config.yaml
encoder_arch: "pvt"
encoder_activation: "gelu"
encoder_num_experts: 32
encoder_patch_size: [2, 2]
decoder_blocks_per_level: 2
decoder_block: "basic"
decoder_attention: false
adamw_lr_other_params: 0.0016
max_grad_norm: 1.0
batch_size: 256
lr_schedule: "cosine_restarts"
final_lr_fraction: 0.01
Rows from block 2 of the encoder of a small image VAE, named by matrix and row number. Rows with one number belong to one neuron. Each number is 500 + 25 x the weight over its row's rms, rounded and kept within 0 to 999. All counts start at 0. Numbers have three digits each.
After each neuron's rows are labels from the 100 images, of 14848, where the neuron reaches its highest value: "strongest on" is what is common among them. Only what is clearly more common there than usual is listed. The data: abstract colour fields from 500 small random pattern networks. In brackets: how many of the 100.
# fc1: MLP up (encoder.blocks.2.mlp.fc1.weight, 128x64), inputs 0-63
# fc2: MLP down (encoder.blocks.2.mlp.fc2.weight, 64x128, transposed), outputs 0-63

fc1.109:508468479508514467540509541478474521505552492496487492502489495507542484457506500584527527483513519527511518522494508520519511474486495504467480494486472508497490515460486542484518469469461539
fc2.109:483493517486493498485537476501451465513516457502513483475496451484502493477509504525492504510444529494479489551490509543509532483521503485484473461479453541458492494488500500509521465455491544
strongest on: mostly green (47); fine detail (37)

fc1.76:485484531458470481493473517509516507481539544488527534483468508493456476496467472537487482477534509498474499531496512501461496491493513509531486494493479495482474496451453538520492510483427488
fc2.76:505544503550483473490490465538467536518493463482505503537530439459477495514490536468505479491479492468529446481500507495524518524489486521479494488491491498512518496510504454490469478472537524
strongest on: mostly red (49); bright (25)

fc1.105:513497537511509506495521468528493545496482528477462475534490530513503535464536520496524500495506502496494510482532488499557459528485504530472520517516515517515459484513479453557515447512525502
fc2.105:485500478481543526479528505509530495531535526513548518513509483487505530532515449484551531523546513537497468480525543471523476485523496539513521504514515491516491479485505507515463522541487473
strongest on: mostly blue (34)

fc1.84:519485501555501505544502481489475520463512478460509490539475542494518531512473474509506531507496536508509501479484461533524521526498510484473520483492500530501474535491496536463527551532458465
fc2.84:478502484553477476489466467502492505486530493552502474545498506511517539520500493520542513504516515487544499466471469551522512510487481515518510476532508525510481464471473534524531523499453520
strongest on: mostly green (33)

fc1.32:530511503507508480501478483491475494480472513458492466527529469524529510494537519496493535492505507502504484457539536558495493551495531487477474496497524489458495486575507480530500500472498463
fc2.32:465521492520496480536504505491467534531545455534505529480481511485528539516466511453502520496529476497524456478482483483495518480466483497501489492479470488504495513504514494513515505414526533
strongest on: mostly green (31)

fc1.49:527472521512495522513502500487509548480502482505473523474484502466553528507496482482482537520487490522513481560467442477502514480508458492493455509444442484494496481517484470502499513496513527
fc2.49:508506515499484511533463485502452501499530482517497491474517546514458516506485532468468514566511495451516497530487506465437514467504499474495501510475474504470460488478475500505498472450502496
strongest on: mostly green (90); smooth (35); dark (29)

fc1.31:514504462470506462466489459498469503458474513488498500514503527501523492513513448480514541469505475498520536516467515485503489486463521503479481486453452466478482483547514485482531500480544468
fc2.31:502518503519504471482525490504486487536492487483498475524501493524528461548448510517546463520476526510525462470524515454480516501499512476550504483496508519467511506482542512532513514481546551
strongest on: bright (36)

fc1.118:500543546474454512498494527492541497512457508500560514519512509524470480494511488515498504536500484525518490488504465495517430485490525504512483493542534480535473536487472544503462495495494514
fc2.118:475469482475506497457531512493448492502552484504481468506490462473539513518516523502513529543486493480562480461463484502509503527486461484496488483496456484502492528475497462477476485475476519
strongest on: mostly red (28)

fc1.36:543472509501466500478512495496467488530531526471478531456519529469513503490477515481518493478493504524480478536489509497513469534487504504488486490563474510494505431497510438492528463535503506
fc2.36:506491466507532527440526488483572511462480521509513537509472494513493504525531499498471453510518501514505501476533505538475519503468494473464541518454481496524481531524511515501496469497524482
strongest on: fine detail (48)

fc1.68:523497508514459552537500493512511481468517506511442499484503470432504459467501491525487510519481502478511524518503542503484510504500484546435523531529519460510480493472502515493470508503520515
fc2.68:503486511468501505497523499538537503447482488513448484494509508525460535470512481505535518490515542529509562512462484483513485529501480472465467486529466520506517500482543525509504520481515543
strongest on: fine detail (40)